{"dataset": "simulated fluorescence microscopy of cells", "targets": ["stain"], "norm": "layernorm", "fused_qkv": false, "qk_norm": true, "parallel_block": false, "moe_every": 2, "pooling": "mean"}
Rows from block 3 of a small image classifier, named by matrix and row number. Rows with one number within an expert belong to one neuron, the router's apart. Each number is 500 + 40 x the weight over its row's rms, rounded and kept within 0 to 999. All counts start at 0. Numbers have three digits each.
Before each expert's rows are labels from the 100 images, of 14976, where the router gives the expert most weight on average: "responds to" is what is common among them; "colour at peak" is the nearest of a few named colours to the mean colour under the peak. Only what is clearly more common there than usual is listed. The data: simulated fluorescence microscopy of cells.
# router: router (model.blocks.3.mlp.router.weight, 8x160), inputs 0-53
# up: expert up (model.blocks.3.mlp.up, 8x80x160), inputs 0-53
# down: expert down (model.blocks.3.mlp.down, 8x160x80, transposed), outputs 0-53

# expert 7
responds to: magenta stain; crowded; cells: ten or more
colour at peak: purple; blue
router.7:529540442450485448532458552564469497534523549493443458490498526518523396549418503545491640499375515509548530513477526549507454490455490499572484536487475537514543
up.29:600511445481545491506519538508480469492476577497571491463503559517531598509525552517487518510432491529476482498511490537516518596460508528502456513474464533556471
down.29:421499430533493479544535492518531536493500501478508475494471509539459557499594531550561420497510556530551557500498493528462464465558490516435482509505495502480486
up.30:453510467488569454558486516508492525490498538481495462560436467560563500542524539551530495409528472426513475494484537525513503526502454519574470533523482485447503
down.30:551581436472517419459476519481509570535411503480513454506506483608453519496436420519418490526437526471432486467478440495504524466537524482526558531495563538559419
up.31:473531482515537532454497564543566532530511518497497518538526452492472407517400422517533486501526455498537518526514472515478489542487470583505449504515491494480559
down.31:483457529508527488557486471472504523444494536516504501447526539472510437493494423484477477526474595498466478540528522546487523493459478523522497461416489544503496
up.32:438498501468472487515477518539462540520469503465492512494516441489443530502556551505458456510565508502484555498445540494500511499493465439557512507519535398523456
down.32:508441538441517466531491541520526551509481503506552488491515552497462500486503491484483529540471467543498443520517508474499572423420533512570479580547471449534609
up.33:541492494495469532436422534495503497497521567476463464521486473517532450543514478501510440484467463532485439507483506472500433473502502523481521511579501566463544
down.33:469505557521486520587483489478564530486501451502473536503503476555479446493499482453508540508470420577499498499567433498480538447549492505495551457510506502516428
up.34:497539449474547530529503480510418500519477495485491526574502513562566585501536534529547553472534510486469533552479588540544486493525452529494462580508483500499429
down.34:433568422475466474481558464537510508531487523501465452485539522532509494512460499551489430529486595484524576499518486569562466502508480478458472509528543540592486
up.35:466484543478485516512401499455496575451454580476477440536510478530490544500521519473500465375539599437481525481495467468483538569469528475516487512462555507523473
down.35:543479546469439464477537579513484498521512428546428524459536542563526560540451613445520498522546476430499533538472483414494540488535507458499444511463503516497543
up.36:476498534462524423553617533492479453490499462519503530561477547584487550462532587438525550501458518491508515584449476472515507532464535513527492535485438541497458
down.36:475530405502528442552552514517485484492504539463488476516444444465538556507525526598505472521482545468515569527542502604522477506471475482495456534440533487500470
up.37:438503502460526471531568467474507513532517425466492456488521438542525553463521535512555501535560553449484572556447565473511424553459457458519467523509459536583482
down.37:480640447524478492468543474489527501548482501457543474497475505585486555499518562573591495527511478487487564493473507550532466513514460464526473560521507573510464
up.38:530530434489484461518575484436435468519461511531498519473543450479463563414485541553523444435571426533449526496535515519518544545432503543499489439505577497543482
down.38:478470538504490509447559569540479455589548461531501489535464476528448500539408497456542538523492532517429494543499548505534563513531548491495491540506459532561510
up.39:440502465589497544444500538498486493455436526513462484490434531534468458505468495570483514594473541536543528507523480499472534520507504490552513481550544561518439
down.39:535421506454523496542507473466487531560558445452492566439521519489491481543491432394477491493508498532454462504486541545424494479519572514545495522502473502466465
up.40:489571453519495557495524438500465487487481502476471535488568500574452497515490549460543530425514455471553460469504542515550477602456416561510487483543514519510411
down.40:420567469528515467466512531531527508577524547526508577540522486473550542489461504578506482574504556485489542550510572520501480474547496513549538497517499563451473
up.41:451509417419504489498523488495467512474407486466508510477477492457527599464521529548492459437557510497511552552503480476573545500483497500518487493533594454573499
down.41:543518484487493455544522468521477455403478531507504531564575497476493504480509540586566483560460460481506490578565547509495555476523486489522529503492458496478533
up.42:499527511550551483505410546551498464537522438453472478422545508507485438481401465485490491585464531535526551500486475429444499517528512515464561483509514531537514
down.42:511424481441482480498407442484474514516501453523500522452525524460487468521443502489505547541417543478558477489507584535492486459527537579517526501508517500500528
up.43:543507481489437520491565445465537513486481516514456452521480485521482559433498527514437473514517518505529499494428469475581463500445470472508552465510518463539523
down.43:510554503394523546468540534512512467490489510485398513547467491529554597512466495541531552492521492477476489579536512450557511448550456529486425518493502507416589
up.44:534528494434529489483477548543493508434471513498517513425517512489552470478476570569516416535533507524492545478501559508536541531531532467589543569523493422476426
down.44:510465453503605482502481471458469466498566488568497520490509511475494502551545476464491553515475478509489474610504514536478422497533471518491476473509506507523570
up.45:443508562598498544447484536545490490458503482508502435514477477493504427493404445483566575550504542547524490483502426548477529517567507602494509388500486527468430
down.45:485500433480509506526485438490546495454511384530480456484512531483489443480484464418526505563509519520471482519489598471541503469465506449547510518472519492490467
up.46:505463529490453540469535487537472510536530529477493529510481490454492578475617494495527520453582496499471515541447479491532447532511462427520435497563548463560517
down.46:528497532480523584486519543573490487427505527510465574552505528498597534479421512481474477451484531479522523568509475460530497492503461487497521479489422430439547
up.47:478553426451477515422504484533460521529507435483556502433463493462492530522485522519417421488492465500483538534473506516493485525532472485559518528559616441565450
down.47:514521513487538500441476524563507472492486454576528474559520581446508529493445555549466480531521446529588474457561528473532473424527494471479451518472440512470580
up.48:524526452540481507497525455488507487566459495467454498546475437533484468496478551453477449445514519495544494503462460495504503499452518517436469478460518468437530
down.48:448547472508485455452472503453524522555468493506452508525488534476487630504540489547469511546507523517459496588504520503523512422442531504520524527474559502594464
up.49:558457495537523531470447509492543492485532498514548515465414497473498436498430410527456478615462466487516501546534504507480515449491430579451519445540524573414530
down.49:523448461502546544447492494465477500469515463488488520491437584470559510499496453443533496499483493530490477538526508529478501507494442515500483539470539541466505
up.50:495478514496493568434545531514500508431486542516522496522482564414502561472512488554461470526534451556479532494518516493534488535450490488587502510538542447501562
down.50:498499507506500487468494526464418522511473535543456565467513461480514536536523550545512523539540476507546506538514453523554527501487491540529533514536444461493575
up.51:467481535515481533518580502493454495539463508499530437571443483517509594483550506469492522500536526451507474543428480528524474535512490475486447518454462516520423
down.51:459520415478492440541582469479525452491513500435545429524495432536503479542548530504525451529471545409509563515519469538545499506494560556503495579508522513482437
up.52:519511491466456502545513468506445525488436503508505507459483538480479532493482475522467448444570482511530531503484438474487525459473462437533537488506531436525531
down.52:484568549537452544488494480460492504485523468479530463515481492463486498474450556489517567525509481459532427604417512491501530503462480502495503465524499498459564
up.53:426518466470471524463542523517387549427486540438512440475486478482577546529508544535501459462480511589483530528528505528503444516499499463478503496534557481530482
down.53:523465495529483536541529566555434556494485563535439517569484558439573520468473503511523530537506517504562490561530434473497538484554466525546534570550470495412552
up.54:531525499493507504497507552449508524513463489547525457473477509435522474513600476530541531497554558542542467455543438545591488508493566538544526572529529467485525
down.54:507511501488491479551659586566445514511479465519518512505473561543504453522450460421457521473448552504527531516478477502378561501526565541567498506509440510489469
up.55:481490478460529469538550525481449479525445488532540536510465509512537581468540468515476520446505528479457538546456562491518453524446517513517507570530492463538408
down.55:471546417517498467483572503470507537527428495483533475533485461549479489543487530568525445567467527465554519531518503587537489489502484516458454566516522524524456

# expert 5
responds to: green stain; crowded; cells: ten or more; ring around the nucleus
colour at peak: green
router.5:518453537461538489544422559510484476500480535527518536512514508522510415512382524417440513493439541544477471484466506583534542479483473517525532502490442482466543
up.17:521442453520469573551488471593475502491520427483498531535467494450541489443544520587493511469464432467498486537498510452497467432501439497478549536453507539433522
down.17:516569520495446451417510544563551482516443443535535508514521541495623494494426500570499556423482514526504520453548523472527471501435469493487484534557466468471491
up.18:408443553507416507570503459501543473528573488462440504519486437433481484501450482475564581430460521467458491486528491488476507475474530495468541578527450397508565
down.18:442537527471504514502493453506489478517493520555430535437506509549570501429467528564435461544468477567524459480527513477500588428481505559452485526455557486522475
up.19:438551589516469484442505510548471507466557454461451529484463564427436467486459460457539478517451534476501508528442482444517476486481436464461468481441542530449516
down.19:525548478503488526507356483491483551472493485525482501536485528574507439478399519541440554501486542544486520505530479489462520394508462515502538490532453470539522
up.20:458451509487503494581506494505571470518524509494464500590449536551535584518555543545547506460538532438508543469493511520556459513450504530473461548472459459470517
down.20:478577404522484484459463498544493490497487486474534481482486542506474493556520487483475491433432539577504501506475424496505460456498437502533416457502573577549453
up.21:425532515424475477485479469454508517407496522544571478469490549582501406478497470485504447552450483465533528526510519461489518493484525516524503502518529536484448
down.21:513456458457503485468468492459537447559558474407553432526461489474455514562532450467526519509456483492470503533455481566480489380546559490499491488532472498555465
up.22:471541519513506455544519481461506507476512507498499467486493494506469507487520501475592485491542583475476424525438529485451513499406540488483443471496469447545537
down.22:555561427512468540554491463412481514520408526511474563430522514496517432450503539472448505441523512467515514529460495438528561505446593457548498508472529525551458
up.23:451493534576504477500507438476462452445433599445430494505434489453499454483550460527533490438490474529485479442482542532436474489454520519494555488456482464405474
down.23:564601476516511501484497458514527498503442538434549497439525519476510496504501542507488431428451475533485536523544480520528520466537517499524452492511521482517403
up.24:465478506503520483497470558490547510514577462514494544460540492518485411521513570475551583591453533455476449523489513500558490487523559532450450460438441488536472
down.24:520516485479518457509419580563558469516534511437479470458483502474467482581519442490530457511502526475474442528470457530509530442498514506512503467429455449539457
up.25:537488509517553510481492511511468449413505543481461566462533401514509563489564480448490410501507518522519453507495551467518530530460570539528493509456450465468495
down.25:379513462458567553532464483484520455428480542427484558507470513521498522479527452559476433543472492530449511488527507517514516512465446542475535480554518552468513
up.26:483415526519517467507471529460517513487528446473435427534532482509444432470502556515513513538486479505498529566511490493505545509483562486459503461540443543511449
down.26:512507468519465512554443516455507455561497495425513467525524442500447486548536531469479491490435496433488492465509474531456502400471481515518492495533412473516485
up.27:527555510432531474544522521520467504484506472509430514479552446497467481504463570446497528535490528437460476488512531465502613537420545488498550527491462485572458
down.27:512502517498511529539521431531528480506583426561493586500516531538558433433447467466507475513506563542510489485504538528486477548467461495518557554470529575451536
up.28:501508480483550501472484488521464443580489549453569467502518523452505509449534548492523481493453564492460498538435506541500561517426503443516521560448513509520489
down.28:487469547542479488598496482449559454505470474479436501506528503499475561499499452477398449522570519444520527458445435576393561533551511464586504503494537562495479
up.29:440537484519486509421513498520490525486457600588479519412520549492471480541514504500510454392485454529445481495529490520427469504503524541442565418451489495556485
down.29:568537501533508486587464525489505528431474511513488494465510496501484514468579451486546485497525507407487497497518551524566522534480558528512537407477489552572476
up.30:479477513563515513485508455485525447464503595509444552483500562546532535553524486500599513506498490536511432466495466516505414563429490462509550519476460454432413
down.30:545503478542549477514534506472470553489420525513492488436526525408527474463621473476436456453470536549517478469482548455504508541502494503568505571402554526578512
up.31:533436553480557568479492498486442421426452524552437552529460526487539462430479518499474510471440462521540522459526609447516505454511480524548565513442520499487547
down.31:561520535430507544490457501510513505509519551499505501514490447425480513503447524527539540504507508507503493420508506493513486453486477528525475606528445415499545
up.32:477441441494501474535441496566415512432488556511453527479456533447535452485551436553441471496470488484540553516530486494497534509483510561529601495452580485538484
down.32:490483519552569539439466530543472482519513497499513542593440461488517464498483497520546471490602505496483504482483528471490523479550470555478471570536445485436530
up.33:451546558518464439584497553486502495543516498458515527510552538564477412485500525473516574493538513451485548527487454463427510548472567521480487479451426508559430
down.33:488491526490526467458482451509587509514549541421529497437485446484489481546493401460475448529480431497484513590452496551456508491492576533523435500481434467544423
up.34:517514468484522539532513475510506545491455522524489492535422539461525377446414563542477489516537416459468475493533511495488498530473457536496468485434539473537529
down.34:542510555490507462471482464521500519442446417497475485502470509495582526478487547525548498495522522450556461472509497466546479421494497501492546572515486487500582
up.35:579497567433552521555553523459437498485473468470541599493471525523505512479557581450535569538464508422555510513484486436542496472480527516479534515522483547556455
down.35:543518515472462454505437537484548487481489533516443490490502458465442476547455484444562506522484473560501512451486469520487458500478538504548477506488476480422545
up.36:520501531518504547484538543515480469456490531511534529521480595444532534458480499474529529513508516514490485488522561502515520518511500543565546559467495528528452
down.36:426448448477545472539481501493513534493486457456453454516496511444479510477495511520453517476463572529561494436492462511498441474466421445491492470556504440493583
up.37:501552489451434543396504558467514469470566553480493479486516489537576478470520443530488525539457533491498496445515487496520513520482441511435487520485538575563455
down.37:447508435530473508519505519444535619559555450374454511552499453537483460500464501486512497522541573439505497518537500567557576525485532547488454423523483487489491
up.38:477499547466445486498409578548485540465516510563512499535472479455515507456473495560482525521469469536464562526553544518514493479519471554509448577464501485507528
down.38:483484531500487506503476536506539484473460513470559454533540598507495480532420532492534546474522500513526412489505517507494511464551494502528469605536462481402517
up.39:451489497467488486467483485515435448493407470533462494510435531496508502395495462503520573517485424501493532500570518502474488543525489508606576514500463504466527
down.39:529454495489490412530549536494502538453596471497514439507506534443480504480522509458493540438504484476524545459593459553472472457518474519420452496466422469456559
up.40:516463501558527431515517564466547513501507432468463518535551485551459485498472475514502493509449516540444445540530565502473479538571552489470533498523441475460412
down.40:463441465489480411495499593474580489427570433447518473447487523455406492561548478507562544532578448515503482506452444611518508492495540522469484459461499498574475
up.41:498546494506539561441464461491548532503497453496505532479480568486541486470485464505446505525444495489506502523492530498421482472476550499492510507512476494495492
down.41:532449551480513466497501530458503521505553452426526484541439473481479539539513521509546452478562479472478456502578529547556489508510483560469523477445487507447556
up.42:505484554473529519487453498471442455487406527549469539536484556528568472493465478558505538479488498496529581470564561460531480474545467578527517486533515499521560
down.42:456499536452563508527468486560541516547517495468448475493465472443498509505479551515550465404557499545602464490461515500526493476540469437470458512484459474527542
up.43:548547520477596546463575480515442485477532462503534502503558537508562536519479518465536511560458452526541486550543532455531552475500469535465530482494481563572414
down.43:458534483499556501504473533516521513441494538458540537546423566509490462511482474450542457505488452459533457473536536543501447497441468534514411450532473543529507

# expert 2
responds to: crowded; cells: ten or more; magenta stain
colour at peak: purple
router.2:458500455442482428547484547551420513467529561490440484473498551535507414572419495541480568486357512504510528529480520558500482498463460462503477551504484553509554
up.17:461464515454519492472550449517476554504472503524509446397448558460562580496476470500450454533470545506424496515485472428580522455449485486490476527486549487540514
down.17:457498515512459531499535526519534517562546461466424474475582523429435477491447480458568560515530483447524486551434454566480465533469482457414494528530520529479488
up.18:492524501482621528474487468486498555463427513451550491500501450490555446478501560573509485505470531514540555465501473491477471501473474447505523572537536532442505
down.18:456513465595499437548541508496533508501490525417532479430482446510424480559505486515528474484607463440551574501460478580525476460518556543499387529469435479491485
up.19:525477566499525546442443537558446450460475585537514560501464524464544535478485442543441483446457483562511530453534553527503523567518494513537558472434470487499492
down.19:525461548512517464516403618486473479474524526527510490488490472434552475507459509458418536458485487495454456471538507506453513485505498562475480491555452467540556
up.20:434484475500588629558456545509474601474523440501597523471486516483498476506418418507481486476481539461507456493538477486569478424491485569518515469528504511585477
down.20:498494479487462467527482481510555469487517516416454439502529478523522449556513456520593482514514471529478451495489412563454551431521550453502485474436508514484454
up.21:563493558488528559484459568539453484482449556495519545479519480452528538517493423541471507474501484521492495462529542559466532518548460480568548425471542445494471
down.21:471482570474564480421411571487447516505482537490496531437480501459525513489525476472394580434493534531443507399488537482484505491494451523491495523465392483517500
up.22:506513435454504457545559495479448569488442490508522539466528554494532549431513508497475471510494515511512583499513493425513467514471520457518528476547574419519527
down.22:494534436491382500523458506473516463500500435521437473465494476504427415466494520455507525542483455505549478471489479517441536510465567527507545494546507488495520
up.23:570477507509531582444515521558460511473404521573515514481532536460498536412516465484459541506508557563540546494453529500591569471476486546556529487477506499569570
down.23:501453518441511450543429492600541482522541557435544516446474471425509550480454500519460466511498550554499422407572489515432474464537421546484508555519495474461479
up.24:467497453440478480497594446493484503495492512520515517417458513492473579467491466547458459484566523473470513527467511457532452493433491427536524472520555458556579
down.24:496541481547403510520547458474504521569532483524500514524493469446435536506512546456465535554508467455505509570502501564508514494490559498506488480507485512413550
up.25:488492487506548522467525542525484566472556445429510590484487557512465489444502537502526522541504465543475504532504500494472554500466520544489455478499518492573440
down.25:440490423533497431547437537498513501514547476471510477468486509495495486435555418536462472512444465472536456546490477548514526512486446505489485456485525456435460
up.26:492541465504467402556561459432560504548546512453473452516549464576463449553565511440542535560591513435421473527491426480458543484506545463457496502487454447490441
down.26:449539537493489537545509486505563457508417510527514526578498479494527526499517505462477522363554532492571481514503505537411495485496531474537488473488448551518510
up.27:486458488437528435512531469516482477497453507532503552444418475454461504497396427540466501451544455525600457462483556499476495527495485502491539536539529514512559
down.27:406527519537443448399548400474507510561474491506517480528477498541475522510543499468556528548521455459548506487498496514536470477555583490460441512535522430454480
up.28:449476521539424543552540484506478494507529482506462460495409441490482475558588488510466487419471437505460556495458464511506440538457422533504458513478546521428469
down.28:488553500574529504476422553527547516520484468467499607506461429509487523476510481561459518489466500458449454478489471486514529507445549456509468536532504540565499
up.29:561517436510472513460489512525516490423628515494483499438500471445453461432461501474433438509446450579516476547496499536516451434463522461481513515478589546495495
down.29:440482524494546498541545525505460449521440423569508486506501508486538491432513501513457515504528492461497476536543494505531466495478397475497501584533466527538434
up.30:528527563461492450505526495541583497468465395482548460503606506575528494476518561516516574516492521464452545489492468506505499555523551510498482529499481455514486
down.30:483541498565475504520525507533494525473468481496442499467494591508454506525480437510565525520447508481467494572525590474501517503562528484455478489521493526469461
up.31:508468576480420451527513531452521531519487548541530507506482574484504490490503466477472507505517517566432515510533482420543418484532535445520549426524574431496533
down.31:498529476503444527518553473487462434571550405490526402447522378582435505557495520463494440560446527445524475500471429585503573513479543517534524491529519449504498
up.32:489525436479458544539574410503573576498472508515565480489529516537507456522487535499503486519478503527490511436548481461492488510499499550517541487491549488593440
down.32:452493427492556489436476499470519449472539582448558461485527395506474519496528470540480505473510503535450519486475519496495591465510489456470458487463496539508529
up.33:448399515500519534470482467521519462499574474509433478504489433522474527534430465576482448472473502534537532521478515543493464422469472542430453515489516543449540
down.33:481524451511541436541506577468475580526552401440534444496424567517494388526508474480525507434538477490480406555512432568540535480531439455511535539517485532509497
up.34:556496544492528541444446515497459432437445591505547572482470522430543508506483459556476467421457496528507503456506532514506532566521446537542509480497492492523518
down.34:572490545487579475472506528507499491464471506531572475510503464441536567422469513536423522435418480533490521413458554433474500528441422548443530530535448498466509
up.35:507487481453512465476555479453484545524448563522522486505508567497492545480545519550506477511554531497518574497468508452530471467462495463553495490566559492509560
down.35:457533494485419441514486477467538535499463455521484447487547450422426527517486470453445468598531525520482491497518536505476497529535582517448461419542489468455569
up.36:524476517515533506514560477497428498476455568497533560539429533505543571503513488574490497406523534495580530466509555522558512561504456432542566480526451434489546
down.36:490485506499541466505471505509494536484505528472539498447542465365461490519494432488470523467479471491470508515479468496405555475471589578497498473516499473531575
up.37:609554452477481492535497504599547475522565420508527512510513521484475509442464515448393500541459554559483502487511519504491586491535491514432499501516477471442442
down.37:454494489572521486533496474500586472444508502525541522538497499528491470500526513502501449474437482433495472505548503540534548486529518481537466433401516578464487
up.38:544503469477483498524573473499473494490471537468547513499494580461501561524547536518528477444538551458516571465493512478595476510465483445536542507523540410516517
down.38:465543442554492497469486510535457521471544527458456534425542491462492471506488396479465478463500461529448418470513484490446585469497513534439487462517496501490489
up.39:533452455478503456538548496549471529511442482504513519490456586501527547466454509551454521520498541487508546473472489439534487457457545489478590472516479414555524
down.39:531506475511373456508543539477546515494549460494455485450522516476452445551528494429527507515509544473505486525527516574514519568469622475488464506523507460482510
up.40:502484500449508505455554470504489504508441473462566565501477572454513549483482537501477520473515581519529616469433516423572489495459526469587458483524503410570538
down.40:478537451572471522533473485474547489526577501556469503460507487466461467524501495470438496527543482513474475482558470526436499472521487537495595480495511494484465
up.41:505515485458493503516523509499475532522471487479534500474491579446465537500477502524417479540500509462540555493505457417585453505500481461495551420515526438562513
down.41:560552496479418484468512502441540513543538443473518459452533404499422453509498475433468505554455521485525505445476457467483476498503584492490525476513506468434540
up.42:549446518525500490471421533479404518475425574535536524529531519468519436545494464510443502476439499510471492387547530453485569517511544571521575543448560531519514
down.42:488460528450590438398469535501532463496544533510511549495483499452565478506499431487452536542482554560489552472552529451464485484455516455484445589441438442490534
up.43:515480491524510502516522518497506512554583492481478513499409504526505546500494505534490496497419498552457472575453524519488500423495412528451494564401455505491406
down.43:520500434593482547532513465452494539519464487466500457524549504509515434457475596516512476528490525534453436545479443500519490435515553439505480501508547415545483

# expert 0
responds to: red stain; crowded; cells: ten or more; fragmented nuclei
colour at peak: brown
router.0:460487487503492458538493551561414504422573552512457521502493528505529478558400464572464528489380506509539528534486538552497421477496463464547478533493462526501533
up.12:471547449464448446536547501437514536552458507463466522485493489453502537494470515548505439454506457518485496528493475478503510485458503477429437495524538435504560
down.12:591551431464489577485487484470442527469445509461499499490560474483396464487471489514420479568559555566549484517510497457532556447553500445524488423537517493552495
up.13:552522532587482516469471507503502423452497584527494546545474510443551505507587423429474513489554526476510491514527547537448536514450495498544490459508508444472415
down.13:439486533512474449500499542454478551469516477387422500510486520442463466469537547541526523527520460470508513471515440466489483455518532501475541560457458513459523
up.14:482453533468542484560542529514469471555471438496499478546460549539535542479476560456504524485513503467496592522459512429548429519438443498516436539481462541506487
down.14:564452535521531466495596490425509482520535455562515504534497557543489557462561468517524501548429540535537526496530523529483516519475561590521541499488514464455460
up.15:497447539477481508563475553498565505518449575480491547543433499526533568507540503514531543488553524546510512499472516525549482527499480514461414475456378477512436
down.15:532483422510390451459478500539547494456494561530490491453549495525514525437494500555431471443442431529526490477531431524453529504527469482560551452459568490533576
up.16:447461555495519456555533514519462516601442459496516401518444514536540527487527564533559498566538522464466560485460517526521420532487515496490455529492525476502484
down.16:486541500531535492532515496501542524508451531550480481489545452559427597497548471526503478465453485537465501529457536563545565513499513559427507489431479460540499
up.17:463536555481572451507434584473443492501449526462542528537485456489481601512463532516463505500505487510555542505506544512467508494472481536480474457456483542492430
down.17:538532512485392486576504537491512502509514571506413493541443482539520501426533477438548491475549550493542507567499529487462474511498478523500564439473476493486482
up.18:440514511494497442449497505486442507506486547459521490523556461450419439559537462517577477534517486500470455535475529527446505583570545523463464516536547414533517
down.18:519494445490486519489489526514554478459462496482491617415540502513454492530498510538512505540457520517507496561418521555503538538503494509534486401471444578532502
up.19:491523499449562506552486516502474495535568509472511536497500460493542505489503455502570480407474427502510499485563560549449480590553481551456408483492505540468369
down.19:532494460522497511515492495450482525506471559572437565488507547426507524540505499543499513502483416547573497475501500482487436504469552508488576485474547491541567
up.20:478484549568489514550503575494508528512537512483482448572490463551499464461558513529501600487528513454491518434484491457562500489461501485491466501488434405448413
down.20:460510595553433464486496536481489460507533506421503442502498468476499501534488544519510556507500404442455526465529474548522502462480495467511522555528467527506470
up.21:519596443546519482534500535473480578535490532452477554407539484473441464518518535501532504472453554532530458555527468525506594542560506504565513458512505559531435
down.21:480502443528477503468449501499492490510439568497514528414498540497496486481521518527548484513407503481467497540486517477503478513496461491548528534490498498575453
up.22:483506552566459518523533502513502485536563528490531458528503500508553405516531476513537581507551528425474511504555542534525538472479464510465515492501513481474496
down.22:516432599460483511500526412560463574508522419378458464489527487474515452552452458511464522548521416507485550453494485525545471436467512455511530520484435507475468
up.23:519536501553503439552503476459515474539544531468458470583451400516456447532587533466508528453526548467484470465479486555452420490516507494487472466483469464490413
down.23:448495536484485505550509486495518533511517474456530448543500489467480466517484466521580493504561467536465488487509457519429481479475560414511537533514498415502489
up.24:505461529560484487572499488501519461508547488449501507537435430537508427517594510503504548438549531444463441507473507540467480461453522493489510516504462480511384
down.24:388541559498485518490546448451512517507510541454469449574520497504451506491509500490580558525506535494519531451499480500498441475496596476529543581453479483435502
up.25:463502576544453476504537510479541562511477572473481449540416520515510495522548542456497556519567510523551492435478516435464470467547461472526507465444527517466396
down.25:473463527460500439534536479377480511498463519435514447512439503489460542504489487510530463466499449473552431494523439541447524512460498512505489519524454475460418
up.26:518560432511513495567484568529527538512544517490494547446468480570524466521506495550506517470475516519501470503576519498472530568519497568397465511504410497581433
down.26:492523451509450494520481491474565490435541518544460574411551460466487521554509502496514431503533520439534473556496545563493564505504534483534526388468483440518470
up.27:535589502531477564418489487487509531494508485517555591497543522463513487452433432503450466531465511535478464472538460563462506531475472438519451499520526465500525
down.27:525570436479503478482524455424484517457493514461488501495517545387472492462519528565446474524448539483491443476503477496537490540555537439575530433504451494556485
up.28:496520542489462507529481588550552497506429471535483467534484466496509516465528547389476516475540519459453547468548547497518506481525508496502577544573527524568545
down.28:464512552540519436434519464541526543512429552546541472494461469506471463575480467488502527539511536420499484490498435452551474475531540506492502498503501480434492
up.29:454574459518545464504471538533483583579527474457552520487554459509492454520441538486499535450431511514487459495492419541554563531512527515479469554483460525517529
down.29:494556527488454537442438438450455503481497481477449532467515514482500506498446550476485429559484466481586443578495569456511515551491544479440538439423559576531505
up.30:491536516531580474430462571511490573430524485472520490462529481464469444509444483456517487552532482495483478445458535462459538516532568583524471496467427549530492
down.30:489581477442435437472565462484504491500537518512477550477494578529490472542421510528517443490461520456486489509424515434500560551523490470536510529437506564506490
up.31:480461514519548474433512428452513502482480462530513465535562462478488459508501501493547466485552550517416473545456482497551578567510533446500499466499459423589470
down.31:532529552490578510503562440493461476506472440535571569507440516509490527469415484469511530459465512472496423479530549462566509484552537442447498513456475458598482
up.32:491597434432501490458481488536516586546456464475510533477600512521485511508441501496528498481440469443450464512552463463525540564523505489539518531546537491559465
down.32:565553505521511527446514489464506511497517490468490510508444514440474498508535486449471473450593457501570444601499507533502479535460583498517464423494471589537534
up.33:445345545552493456489558539486468579462477486504480510540446498574464497498581469472533476523550538492463495496490509552555437484449473457487438492411475490509438
down.33:566517400520449462535510546462490480568507523520494503550483481494426531571542448528533542527505560441501504532500563500495498544535575508534462475492426520476415
up.34:437493411534563429559540495441474505539450550472530487568491546489512513496511492485542487501503495435515521543492478560485499561497526485447458585559496403533582
down.34:523547458510525476477495526441477462496495418539484496509520493587448522421525506524463508509540483502510515528502597458449529456561522520463556457551497507619452
up.35:450453466465504528481550517532459468419532496441538530556479527549490532533467437535461533494490553533478476484535477475490463555455454509474463492418555481465484
down.35:518511551512380468541502503441502458543450538471432485567507543517414564468555583418505498467561582535500493483438513500472532452481549470478454519492521507513440
up.36:506481563549465527482524508529550469524543488462525443569383448498513499528606552502518533442475507475571456529497509500538472516501524551471494489517393473539457
down.36:425492577528496441481506514559490480498553486439475454543576533469483400541479473493534531530468477461533431427452493512489516521477536502508496537467432478514544
up.37:464508432500537501573600509453454533522466474455491508538504492584482511529460559540475460519533535477460526474472518478516490528461518540516459530522536545564487
down.37:515509499491442511459466509493436521519493419500485531534510541598482548438564503551516534516474581567504490531542495532503532505477532567515497462490542536482520
up.38:505519551585500503487535471513541492534522473496493455550477475530423493520584556509570550429568549476483483472528522535494472435523506509463479480542506467490398
down.38:451493530458467512526533498460446525520548544489476445485464433466453453558527475497472520497545519503483476489427512514443390491487577526472611576536461450443505